{"model": "image classifier", "dataset": "small charts drawn from random numbers", "train_examples": 101725, "image_size": 24, "crop_scale_min": 1, "horizontal_flip": false, "translate": 0.06, "color_jitter": 0.1, "targets": ["trend"], "num_classes": 5, "arch": "res2net", "norm": "batchnorm", "activation": "gelu", "depths": [2, 2, 2, 2], "kernel_size": 3, "stem": "single", "widths": [96, 192, 384, 768], "label_smoothing": 0.05, "loss": "cross_entropy", "init": "torch_default", "optimizer": "muon", "muon_scale": "original", "lr": 0.0082, "momentum": 0.95, "nesterov": true, "orthogonalizer": "newton_schulz_5", "adamw_lr_other_params": 0.0017, "grad_clip": 1.0, "steps": 5000, "batch_size": 384, "epochs": 18.9, "lr_schedule": "step", "warmup_steps": 100, "weight_decay": 0.0, "adamw_weight_decay_other_params": 0}
Rows from block 2 of a small image classifier, named by matrix and row number. Each number is 200 + 20 x the weight over its row's rms, rounded and kept within 0 to 999. All counts start at 0.
Before each channel's rows are labels from the 100 images, of 14848, where the channel reaches its highest value: "top examples" is what is common among them; "colour at peak" is the nearest of a few named colours to the mean colour under the peak. Only what is clearly more common there than usual is listed. The data: small charts drawn from random numbers.
# c30: last pointwise conv (model.blocks.2.c3.0.weight, 192x192x1x1), inputs 0-191

top examples: dip in the middle
colour at peak: white
c30.20,204,179,199,215,188,201,187,155,197,235,199,207,167,181,204,185,184,180,176,177,176,202,188,204,205,192,193,216,206,216,165,236,197,187,177,189,205,179,198,159,207,205,195,214,189,181,207,183,170,224,233,201,223,212,209,219,178,167,210,211,219,196,196,241,180,214,194,229,222,183,212,228,224,190,213,192,166,179,220,232,201,205,224,172,173,193,212,216,196,202,170,225,176,200,194,191,179,170,232,198,156,235,220,183,186,206,206,187,238,220,191,211,222,185,189,188,200,213,201,199,189,202,168,187,191,240,195,184,193,213,181,183,189,203,202,197,204,167,184,194,188,223,197,187,157,218,190,197,188,190,216,202,199,218,161,250,163,183,190,233,213,221,187,199,181,274,157,187,186,203,183,218,212,181,192,194,207,182,169,200,202,222,158,202,186,202,175,190,198,216,182,182

top examples: dark theme; peak in the middle
colour at peak: black
c30.123,190,255,205,193,191,229,169,199,179,199,224,172,232,170,178,194,184,186,221,185,212,194,218,189,208,183,207,225,203,230,177,187,198,193,186,212,191,210,213,213,185,199,190,228,196,195,203,225,203,191,168,193,193,174,214,199,188,259,223,177,171,240,198,194,179,216,184,204,212,161,220,249,198,196,193,186,174,184,213,176,185,212,162,209,179,171,210,220,212,169,185,171,184,190,192,184,218,209,207,195,179,188,180,217,183,215,210,234,201,181,193,231,177,189,190,181,193,202,223,186,165,196,194,214,200,218,202,177,205,224,221,198,196,187,209,155,189,166,230,197,203,210,189,207,217,213,215,188,199,248,181,194,180,178,181,197,218,205,207,227,182,231,181,209,218,217,202,177,141,233,214,193,199,192,222,210,162,182,203,221,221,250,203,187,216,190,200,196,165,175,173,215

top examples: ring chart; horizontal bar chart
colour at peak: white
c30.58,195,187,206,216,200,201,200,187,224,193,182,202,187,213,217,181,252,233,203,183,190,196,216,224,204,218,192,173,182,182,191,177,225,183,190,190,204,202,221,180,215,208,174,192,208,180,215,174,199,198,193,228,206,167,222,192,240,196,202,216,193,164,172,211,201,222,146,211,236,180,219,204,218,176,212,196,172,187,201,206,190,233,169,202,211,206,185,186,213,212,207,237,207,212,223,200,194,141,176,172,200,192,196,178,187,161,215,209,216,173,185,199,225,204,218,206,226,184,204,203,200,240,199,193,212,189,192,214,220,246,200,184,182,222,189,166,207,202,172,231,167,208,270,174,226,171,193,216,208,186,186,182,185,181,185,230,209,210,204,210,201,223,194,211,185,199,185,182,203,183,164,217,204,196,216,207,173,169,159,181,203,216,188,230,240,184,233,219,185,207,213,193

top examples: ring chart
colour at peak: pink
c30.81,199,214,223,205,182,221,188,222,213,192,185,228,199,214,194,185,171,244,199,220,168,253,213,202,227,213,189,208,214,213,227,226,181,224,188,185,202,199,189,212,226,209,215,219,223,221,215,201,192,202,170,174,196,224,205,203,212,197,275,194,209,191,208,201,178,190,189,180,226,221,204,237,184,182,239,176,215,162,219,200,175,185,181,170,193,205,172,211,217,188,209,166,210,218,219,205,185,187,193,214,173,201,200,174,192,182,200,207,195,171,219,219,198,187,191,171,194,226,204,206,194,171,205,213,201,261,188,210,224,211,192,190,182,173,212,205,192,198,230,226,220,224,226,177,216,209,228,206,184,238,182,193,182,202,188,221,183,143,212,211,187,212,216,224,157,229,200,201,175,226,212,178,185,187,160,206,198,200,227,209,234,184,220,185,171,208,192,207,211,200,199,219

top examples: line chart; peak in the middle; dip in the middle
colour at peak: pink
c30.31,191,198,222,213,198,186,195,221,200,203,209,191,207,230,205,182,197,199,228,205,202,195,200,172,210,204,195,200,157,212,238,222,205,173,194,197,212,212,206,176,212,189,219,223,186,207,227,149,217,173,215,185,210,223,209,224,185,188,207,220,210,182,191,229,218,178,183,214,179,232,205,203,206,230,166,172,178,201,196,178,186,202,182,213,203,213,182,216,186,227,223,210,175,169,168,217,167,165,211,201,199,186,210,171,221,205,229,189,173,216,201,192,174,191,205,244,209,220,208,185,208,200,208,211,184,186,216,229,188,194,190,242,223,202,187,220,191,205,198,215,187,192,185,188,237,184,229,209,173,201,213,227,219,192,198,174,182,171,180,204,203,231,226,220,218,240,195,213,198,197,181,172,259,195,216,214,205,217,192,196,210,171,185,211,215,271,165,167,190,187,185,147

top examples: dip in the middle; line chart; scatter plot
colour at peak: pink
c30.117,203,235,208,195,210,185,202,159,230,195,190,194,198,182,224,214,187,202,211,202,177,200,179,218,193,197,176,202,220,190,236,223,215,215,202,162,178,209,195,204,223,245,219,208,180,202,157,225,218,207,184,186,203,197,186,208,232,215,243,182,204,203,198,192,208,211,220,189,222,160,191,159,213,207,171,220,196,194,197,191,193,222,218,196,185,158,232,204,205,212,209,183,232,171,201,214,189,210,229,204,204,231,202,197,219,173,185,198,189,174,203,216,226,180,175,209,201,231,174,198,193,212,228,196,213,226,199,240,201,205,188,243,193,231,188,228,194,177,184,214,175,172,264,180,213,200,188,223,190,220,194,164,213,231,219,191,220,182,180,192,187,195,199,168,224,221,191,211,171,171,223,220,214,212,194,187,169,187,182,169,248,186,196,186,199,225,195,228,198,221,229,201

top examples: grid lines; horizontal bar chart
colour at peak: white
c30.148,190,191,183,204,155,218,209,209,183,175,206,161,161,160,188,199,226,186,195,212,212,192,196,175,199,169,183,215,186,201,160,208,242,212,227,197,208,204,228,185,204,183,214,221,182,196,182,202,202,191,192,216,175,202,199,194,208,194,211,175,162,226,190,189,206,174,223,201,180,204,187,219,215,205,204,179,222,218,183,158,178,202,204,193,177,213,228,212,221,193,210,167,164,179,220,220,192,199,188,207,172,208,162,216,181,199,173,183,229,196,200,208,180,216,209,160,211,199,207,201,215,216,229,180,148,192,148,201,221,183,213,178,179,197,257,198,182,201,203,196,217,186,190,213,201,202,225,215,191,204,167,183,197,179,192,188,220,184,181,221,190,230,226,202,188,207,191,255,188,188,213,229,187,159,216,218,223,187,179,254,201,168,188,223,202,177,204,220,197,194,221,196

top examples: dark theme; radar chart
colour at peak: black
c30.7,177,196,204,190,183,199,202,186,228,174,193,184,202,185,174,239,215,177,234,194,181,185,199,201,206,188,194,201,202,168,203,163,197,182,188,160,203,208,179,152,204,209,178,200,202,189,148,220,183,187,153,162,192,237,209,220,214,201,204,195,223,195,186,182,186,179,217,200,247,185,197,212,205,211,184,169,218,195,180,205,195,199,190,154,208,199,209,213,211,169,165,216,197,202,204,174,205,146,243,201,190,207,178,191,237,217,205,234,201,167,177,195,201,230,180,200,180,208,170,221,214,209,189,172,192,200,232,174,197,209,180,193,219,233,200,179,215,212,208,218,181,205,190,194,211,203,194,215,170,164,182,191,169,209,220,199,211,232,196,211,216,208,201,180,203,153,206,188,181,198,206,153,216,188,172,193,238,185,211,204,192,164,195,221,216,172,192,186,168,193,199,177

top examples: line chart; dip in the middle; peak in the middle
colour at peak: white
c30.72,202,197,197,205,194,221,200,187,189,181,214,192,186,161,206,207,215,202,201,207,199,194,184,224,217,211,191,236,220,189,208,192,184,237,185,204,211,183,208,199,228,190,213,211,192,191,171,182,199,235,216,203,206,226,177,227,210,219,186,206,220,205,193,207,217,206,177,212,218,148,213,234,184,186,186,222,179,185,187,216,197,201,210,160,191,205,173,195,217,182,210,230,159,157,144,194,171,181,189,206,213,179,167,207,229,209,227,196,185,218,188,189,193,202,182,193,219,195,233,195,207,185,175,183,199,196,169,212,183,208,235,185,195,165,213,214,196,193,206,209,164,211,213,221,200,191,205,209,205,207,203,160,207,197,192,197,169,199,200,231,202,217,198,209,229,176,224,168,187,195,183,196,239,177,158,237,188,201,211,225,207,157,275,153,204,210,177,209,168,205,235,191

top examples: pie chart; ring chart
colour at peak: white
c30.23,187,239,183,171,226,244,216,202,204,211,170,203,209,201,189,209,187,202,211,211,194,172,215,174,201,193,220,141,225,178,206,190,179,182,212,174,208,202,185,211,197,213,222,183,190,198,186,184,232,191,216,160,218,172,210,199,201,200,201,167,166,214,225,193,189,213,173,161,205,194,197,219,193,217,185,216,192,198,192,200,208,200,174,174,169,205,189,197,198,216,182,181,221,200,188,207,165,221,219,159,214,193,213,225,202,164,215,217,212,212,171,232,189,209,211,220,197,241,184,179,202,176,181,190,207,189,176,208,198,208,199,201,213,185,207,154,239,181,210,170,210,139,198,197,192,200,172,182,176,162,143,226,191,213,177,162,210,165,201,179,208,203,195,214,190,190,218,193,221,197,172,195,187,228,194,181,229,220,199,187,213,181,186,208,184,232,192,167,204,204,197,162

top examples: grid lines; dip in the middle; bubble chart
colour at peak: white
c30.95,187,210,203,203,181,194,190,187,186,194,208,185,165,202,173,189,201,170,181,200,189,210,206,187,206,241,197,213,190,220,195,185,175,183,217,186,192,194,180,188,171,210,191,197,186,193,210,179,186,192,185,184,209,211,219,187,179,184,235,186,121,214,203,203,151,234,202,163,198,195,201,222,188,179,158,213,212,214,215,180,214,197,190,205,182,174,241,176,179,199,193,185,209,209,206,197,152,203,202,195,180,171,189,189,214,166,169,268,197,208,226,225,193,201,200,178,205,201,153,217,204,165,205,175,205,204,178,207,195,190,155,222,212,158,204,201,184,237,241,183,216,192,219,211,209,188,179,187,204,173,210,206,187,200,217,202,176,195,176,181,203,205,201,213,162,200,240,222,183,224,186,187,186,202,199,180,180,211,206,197,173,192,204,226,178,251,184,200,191,184,205,189

top examples: one colour; line chart; peak in the middle
colour at peak: black
c30.24,201,196,208,228,185,199,161,188,194,195,204,179,179,203,206,208,188,205,225,173,222,203,191,196,205,206,219,211,195,185,183,246,217,214,215,197,233,228,241,195,179,160,198,212,239,205,221,212,167,191,190,171,202,228,233,209,221,195,231,219,181,205,205,204,209,225,195,190,179,212,190,206,176,203,206,184,177,174,191,191,198,220,208,213,228,199,232,177,232,210,225,181,186,182,186,214,175,193,244,158,209,178,202,207,213,179,186,198,198,171,166,204,233,226,219,188,184,193,219,164,166,252,177,188,185,190,222,177,205,188,192,207,231,174,216,169,178,191,223,208,192,205,195,203,208,209,213,232,156,187,180,219,161,244,255,212,180,200,215,169,166,206,195,219,232,189,216,207,191,206,203,210,176,208,211,216,205,178,173,199,199,179,188,204,234,221,181,213,193,208,202,202

top examples: flat
colour at peak: pink
c30.16,189,212,203,209,162,216,201,206,197,192,216,180,231,191,232,208,178,201,194,169,223,196,166,206,179,202,173,192,208,221,202,181,207,196,200,222,214,234,222,198,232,172,194,216,209,199,189,172,222,181,232,193,200,206,210,204,172,179,226,193,202,192,211,181,190,226,197,202,226,193,252,198,192,178,225,197,238,195,222,193,191,205,191,183,177,201,224,183,170,235,180,185,197,212,230,198,242,209,180,179,189,215,211,170,205,191,192,170,165,180,171,238,213,167,198,178,209,175,215,175,178,253,179,189,183,220,158,217,184,212,160,232,177,207,175,187,199,168,186,192,230,238,204,196,222,206,222,224,183,167,190,180,202,203,184,227,186,197,187,197,195,197,218,222,213,199,198,203,219,168,176,207,192,182,200,199,211,217,214,217,197,150,201,196,193,208,195,176,252,195,189,165

top examples: pie chart; ring chart
colour at peak: white
c30.35,195,232,182,205,219,182,186,193,215,186,209,199,197,178,157,203,189,189,204,207,222,179,211,219,262,221,243,211,163,184,207,215,227,195,206,219,163,204,209,193,206,198,191,193,194,190,178,187,205,220,184,198,193,185,189,217,192,198,247,187,199,165,213,179,180,190,166,218,219,240,181,199,245,213,205,213,181,212,203,194,207,211,178,216,209,182,178,191,171,188,197,212,253,155,173,192,217,196,195,161,191,195,175,218,190,207,198,218,200,219,213,217,180,223,200,183,179,175,204,188,159,239,212,173,215,204,202,186,197,203,190,192,192,185,174,212,188,209,198,228,188,247,252,194,201,196,214,194,204,177,185,201,203,190,171,178,194,202,198,226,210,157,183,171,225,234,197,202,164,208,190,163,177,187,211,191,174,241,196,199,210,194,225,216,191,194,201,188,206,158,208,229

top examples: dark theme; ring chart
colour at peak: brown
c30.169,191,203,193,205,224,186,184,200,180,204,186,202,158,178,179,217,226,207,209,221,208,221,202,218,205,195,183,198,203,173,198,164,212,203,171,158,195,220,217,200,197,185,197,177,217,196,184,175,196,200,229,210,247,201,173,189,195,187,213,191,206,214,210,193,188,163,212,204,199,204,196,234,175,237,219,188,179,190,193,186,202,199,185,212,231,202,239,220,174,194,218,221,203,232,179,231,140,197,145,187,193,237,250,161,216,215,210,173,207,181,180,176,193,204,227,175,191,190,197,179,213,186,211,160,206,232,182,176,193,228,194,178,213,183,184,186,178,185,191,192,188,230,194,194,236,225,190,213,173,211,193,166,179,202,157,208,181,215,185,188,196,162,184,213,224,237,217,191,211,218,231,194,182,202,202,218,202,237,203,188,210,198,175,200,184,171,208,185,227,201,209,217

top examples: dark theme; line chart; dip in the middle; trend: peak in the middle
colour at peak: brown; black
c30.71,215,202,203,191,199,205,189,208,166,226,194,210,179,159,188,169,180,216,219,189,210,226,190,176,233,180,195,180,203,228,204,210,171,203,194,176,207,200,223,189,220,220,182,179,171,224,189,206,227,199,198,161,199,166,189,193,225,214,185,229,221,174,201,190,182,212,204,179,197,226,182,215,223,207,200,223,193,210,187,173,194,190,210,208,191,217,208,164,178,206,255,231,210,170,196,151,171,189,197,179,208,198,196,194,196,213,214,180,177,235,182,199,219,213,187,253,197,155,205,230,236,230,224,215,174,190,214,181,205,198,233,164,206,209,213,186,183,198,190,188,224,160,253,206,191,202,167,175,223,221,213,173,201,233,160,218,223,202,194,176,214,187,210,174,176,190,183,201,205,202,219,186,203,189,203,186,204,212,190,186,184,168,180,168,175,186,209,182,196,190,187,212

top examples: ring chart
colour at peak: pink; grey
c30.26,173,199,229,205,166,193,242,219,177,217,219,198,189,199,223,201,227,199,200,213,184,212,176,196,186,207,219,223,187,216,168,197,189,208,198,188,229,210,216,194,206,169,197,180,163,205,190,229,203,195,183,206,195,196,233,177,178,191,222,168,194,182,242,190,214,219,176,173,169,216,171,234,206,189,189,195,213,233,249,167,196,204,236,205,185,171,210,207,210,169,184,201,229,230,194,174,213,194,204,207,202,223,210,217,192,194,160,215,189,201,216,196,203,194,188,171,214,188,215,174,172,212,186,176,253,194,192,195,204,167,183,218,216,187,202,216,201,162,197,210,205,254,225,198,210,226,205,173,208,217,184,211,170,201,168,229,211,199,202,226,171,221,187,221,222,216,182,183,207,209,226,207,211,202,185,219,225,211,219,194,183,229,174,180,152,211,165,178,217,184,209,231

top examples: grid lines; dip in the middle; bar chart
colour at peak: white
c30.41,217,196,235,193,187,213,155,229,250,217,217,193,189,211,219,178,217,194,175,173,202,206,231,226,210,156,155,198,202,205,228,207,214,194,183,189,204,227,197,162,219,186,183,183,213,204,206,194,219,196,165,209,184,205,206,199,222,196,239,159,198,201,222,183,223,204,184,159,202,223,227,191,197,181,198,229,206,173,220,207,189,183,163,209,166,163,198,220,191,193,179,206,214,184,192,229,201,153,210,179,196,179,190,197,209,237,214,224,205,190,193,237,189,215,212,227,225,178,214,208,194,256,200,200,188,200,211,182,200,177,173,185,195,205,182,183,219,227,225,201,188,220,203,174,242,203,220,207,236,208,195,206,201,191,232,212,203,179,216,193,167,154,206,188,226,205,188,199,201,171,199,203,197,156,193,212,196,183,219,216,161,191,188,219,216,209,193,195,205,197,220,186

top examples: ring chart; horizontal bar chart
colour at peak: white
c30.163,218,192,168,186,213,186,193,212,221,163,191,175,198,198,242,195,227,236,183,182,180,237,220,220,178,210,192,208,216,174,201,224,215,180,214,201,208,221,187,218,249,182,215,214,169,196,194,185,200,218,188,244,213,181,209,205,251,206,218,186,220,179,200,210,221,192,215,220,206,220,222,201,224,182,197,150,172,165,197,191,208,253,198,202,222,207,239,197,179,188,198,216,211,156,234,183,183,207,200,222,211,207,209,213,191,174,172,205,214,196,200,222,200,197,153,191,198,219,219,162,192,185,173,212,172,191,190,176,191,191,237,184,195,193,184,189,174,166,166,207,203,215,234,184,199,225,224,199,257,203,189,184,206,183,186,208,196,181,228,194,185,207,208,218,218,234,181,191,202,191,181,212,209,204,238,195,206,208,192,227,192,185,193,208,202,219,201,203,168,230,192,200

top examples: peak in the middle; line chart
colour at peak: pink
c30.102,195,203,216,218,162,198,184,180,203,194,198,209,214,211,203,211,211,195,192,188,170,204,224,219,212,190,185,235,237,211,215,216,188,198,208,199,162,223,183,154,196,229,222,206,187,239,174,187,239,197,156,187,209,170,191,164,215,203,215,201,239,223,177,217,175,188,179,190,190,171,223,217,212,233,179,164,225,203,202,168,142,191,236,209,206,194,189,240,204,183,189,188,198,229,208,200,225,175,224,222,181,222,224,220,177,183,214,187,212,221,195,182,181,204,182,188,159,195,203,192,214,185,193,182,210,227,201,188,203,224,209,184,165,204,187,206,192,228,193,187,186,226,192,206,202,230,202,215,210,190,205,170,196,201,197,220,194,202,216,190,193,188,191,184,210,190,193,241,197,230,182,188,210,166,185,198,173,203,195,224,179,160,234,219,178,155,156,207,201,231,185,208

top examples: flat; peak in the middle
colour at peak: pink
c30.65,180,209,186,217,203,214,207,191,208,222,224,193,177,241,178,217,217,216,222,200,197,153,195,204,188,193,216,201,185,198,204,193,196,211,191,227,187,226,201,202,180,201,253,243,238,231,202,195,181,190,206,186,224,220,214,203,179,198,189,193,228,178,212,197,197,193,221,201,205,196,203,167,229,190,232,192,196,229,208,233,197,215,205,232,180,178,208,189,190,214,256,183,224,245,178,217,175,195,222,217,196,177,174,228,201,224,218,211,193,182,225,194,213,198,172,168,214,186,169,182,202,199,204,175,212,232,161,203,197,184,197,198,204,157,222,208,207,226,226,170,191,206,225,196,209,216,200,191,205,222,190,225,179,239,225,208,168,214,191,226,182,203,200,235,171,185,209,225,185,184,206,187,163,212,174,212,179,198,216,221,220,159,186,197,201,177,186,204,249,185,227,176

top examples: peak in the middle
colour at peak: white
c30.83,165,199,195,197,194,185,220,173,183,196,185,187,171,191,196,224,193,232,182,188,217,194,197,196,218,171,170,209,187,175,179,204,195,193,215,230,182,172,168,258,185,205,216,198,210,166,213,185,203,208,184,219,199,216,213,184,206,182,199,188,197,199,203,167,233,194,193,218,230,158,187,187,215,211,212,185,183,193,164,220,172,209,184,196,199,209,192,205,198,206,219,191,208,173,179,184,164,208,221,183,201,205,206,193,171,215,217,143,186,236,197,201,135,173,206,168,210,201,224,173,202,227,200,171,183,182,186,225,219,211,176,229,177,197,212,212,186,206,185,192,181,204,168,171,192,180,208,212,201,189,208,195,198,219,180,218,158,202,210,236,161,192,214,190,193,223,227,209,205,159,195,190,185,182,191,255,184,149,227,186,178,180,196,208,184,217,201,185,210,181,192,180

top examples: dark theme; dip in the middle; line chart
colour at peak: black
c30.34,239,194,214,198,185,197,204,212,172,215,208,172,197,244,209,216,219,167,157,204,183,171,179,194,188,190,230,221,216,167,197,186,216,178,225,202,195,206,202,201,197,195,231,208,192,205,192,195,218,181,195,210,254,180,231,170,231,192,193,166,216,219,218,207,168,198,172,210,197,201,247,208,227,197,204,205,211,195,206,205,188,194,199,209,215,220,219,179,228,191,220,179,185,198,199,183,217,179,211,194,146,250,192,190,201,208,204,248,196,140,198,197,175,215,201,187,211,214,201,206,188,186,210,198,197,189,186,211,212,220,225,201,232,189,201,234,213,210,218,188,223,204,180,199,223,216,201,183,173,153,221,179,179,226,189,172,238,189,226,220,216,207,187,196,224,236,193,184,182,189,211,189,197,226,204,186,234,209,192,241,222,174,211,204,189,210,164,229,207,207,167,204

top examples: pie chart; ring chart
colour at peak: white
c30.154,202,196,240,216,206,162,183,214,199,181,197,232,218,188,202,197,190,206,221,218,247,188,189,201,215,200,211,229,167,211,196,186,204,186,192,203,192,198,212,220,240,198,212,174,216,204,208,193,225,173,173,204,220,178,216,225,156,193,232,159,212,218,182,208,206,192,185,225,247,213,202,262,213,210,184,208,195,203,181,203,216,190,195,215,229,200,205,211,177,189,194,237,180,193,219,191,213,171,191,207,212,223,208,190,191,179,212,192,203,214,238,234,181,213,156,191,191,194,205,213,190,213,207,189,173,172,190,213,180,230,189,236,204,226,218,198,198,195,180,181,225,219,236,200,170,209,246,211,192,176,226,182,214,208,183,202,206,193,271,221,199,140,228,224,190,184,196,210,188,189,186,185,198,176,176,233,202,195,197,188,185,216,207,207,189,213,203,179,193,226,212,214

top examples: one colour; line chart; dark theme; dip in the middle
colour at peak: black
c30.186,177,215,188,184,192,195,199,200,203,217,194,173,186,186,182,203,178,194,217,216,191,205,180,197,191,227,231,192,189,176,186,198,240,162,198,198,211,216,181,212,224,219,194,203,195,178,197,195,216,191,235,191,236,191,198,193,183,189,215,169,233,193,177,188,173,215,155,223,223,196,243,204,180,185,232,211,190,216,210,197,214,172,229,190,191,204,190,206,193,199,240,190,187,196,173,214,178,199,210,177,220,214,170,211,198,175,205,195,184,172,155,197,182,193,221,234,202,189,208,210,166,166,196,182,175,197,236,204,196,213,211,184,186,187,188,201,191,240,224,251,173,231,182,204,228,192,159,189,211,188,214,217,187,211,221,190,224,189,202,232,214,179,178,213,205,199,219,239,173,168,219,196,194,251,184,210,194,213,130,202,201,202,180,224,205,248,208,203,201,216,202,211

top examples: dip in the middle; line chart
colour at peak: pink
c30.153,222,184,190,198,197,191,178,197,215,214,198,182,197,174,195,217,213,195,173,166,211,174,199,201,236,213,178,227,188,207,173,225,234,179,205,201,198,207,226,191,201,194,232,179,208,179,197,218,169,186,175,169,185,225,175,232,218,160,166,168,195,248,195,188,181,154,167,228,247,182,209,193,208,186,203,185,199,215,226,184,211,210,195,173,176,173,212,181,188,159,210,178,188,170,174,203,187,186,187,156,185,209,205,207,250,192,209,170,196,230,205,191,198,171,209,207,197,168,197,206,192,167,204,233,219,213,169,246,201,192,214,210,209,207,187,246,200,176,204,188,193,193,201,204,206,181,190,176,200,191,219,182,192,177,209,194,169,198,211,174,225,211,181,204,198,210,205,200,193,184,186,199,217,215,175,188,185,176,174,204,212,188,181,187,172,209,177,224,236,210,241,176

top examples: dark theme; peak in the middle
colour at peak: brown
c30.5,246,200,205,208,181,174,180,226,165,219,203,193,198,189,194,196,191,215,221,180,220,233,221,190,193,157,198,190,175,209,192,209,208,213,178,183,195,194,166,240,167,215,211,198,227,182,276,171,199,211,208,177,188,182,207,198,181,178,185,183,205,206,185,217,212,211,179,174,228,198,201,160,186,199,194,180,214,227,185,226,221,183,179,172,191,184,190,184,239,173,185,182,187,203,211,187,161,177,222,199,185,192,205,166,197,224,202,193,199,170,209,196,184,189,192,178,201,199,204,176,186,188,217,196,204,160,201,223,202,190,239,204,185,208,218,232,220,194,203,174,183,201,187,234,185,184,218,217,194,169,199,198,239,179,156,179,177,163,199,176,206,189,200,195,200,211,182,182,181,199,194,201,234,176,164,194,147,169,200,223,191,199,180,185,208,210,196,214,232,218,203,221

top examples: peak in the middle; items: eight; lollipop chart
colour at peak: black
c30.75,179,154,218,213,184,210,198,222,211,191,208,222,187,203,217,203,208,192,217,198,188,213,199,201,190,181,231,209,186,221,217,207,230,202,190,167,189,190,229,207,238,225,208,189,187,186,197,220,226,189,202,243,191,218,173,176,168,227,213,175,209,207,189,206,212,233,184,199,180,200,230,170,187,200,201,197,174,176,180,246,171,205,180,274,224,177,170,221,186,205,197,202,212,171,253,226,197,204,226,194,191,177,188,185,195,217,209,176,211,197,192,220,229,201,187,184,201,226,195,251,205,221,182,231,205,180,190,187,208,215,194,208,225,183,227,184,225,190,191,186,179,218,232,180,210,218,246,220,194,158,236,209,195,204,195,184,200,201,210,195,228,201,211,203,193,169,186,207,215,183,195,180,208,216,222,226,205,233,193,224,196,194,220,210,226,186,163,179,232,202,211,218

top examples: one colour; line chart; peak in the middle; trend: dip in the middle
colour at peak: pink; grey
c30.166,155,225,218,204,192,182,202,179,190,176,202,197,220,201,209,230,217,227,217,192,207,181,191,153,173,212,224,190,187,180,168,199,233,228,195,193,183,218,222,176,231,207,226,188,242,229,233,207,177,206,229,198,196,229,195,201,203,154,166,234,182,205,193,206,228,187,198,167,226,237,192,218,173,204,200,208,224,212,206,193,200,190,204,223,212,205,204,213,213,231,181,200,200,243,216,210,213,189,239,188,208,217,204,184,179,221,213,178,228,200,225,225,189,181,199,210,226,183,204,175,195,188,201,204,228,191,183,199,231,224,192,191,218,235,192,201,248,212,241,236,224,183,180,221,230,247,182,201,233,196,200,216,228,220,197,200,167,164,199,214,192,177,194,193,204,179,202,204,202,203,223,213,235,176,168,218,197,203,216,203,219,209,192,217,218,221,185,200,228,209,213,203

top examples: dip in the middle
colour at peak: white
c30.1,177,175,185,200,197,210,221,204,227,212,231,167,204,192,189,198,178,187,176,155,200,222,172,199,202,195,166,199,202,205,216,202,186,166,208,220,213,181,189,181,183,210,199,202,189,193,220,215,227,197,212,188,240,204,172,167,208,173,200,220,172,221,155,175,201,162,250,188,225,226,217,236,218,230,179,172,210,165,192,197,224,189,181,190,224,188,173,197,182,185,221,168,195,238,195,205,171,224,230,186,159,196,182,198,254,207,186,205,201,242,190,200,201,203,229,179,208,201,193,232,182,176,186,203,176,186,208,234,180,235,180,174,181,198,163,203,198,187,212,170,210,204,197,208,171,195,200,204,198,174,182,207,190,205,172,197,179,184,198,210,214,201,167,209,169,180,224,213,207,229,206,179,183,205,208,223,214,177,206,200,214,177,216,169,211,213,173,201,184,206,212,223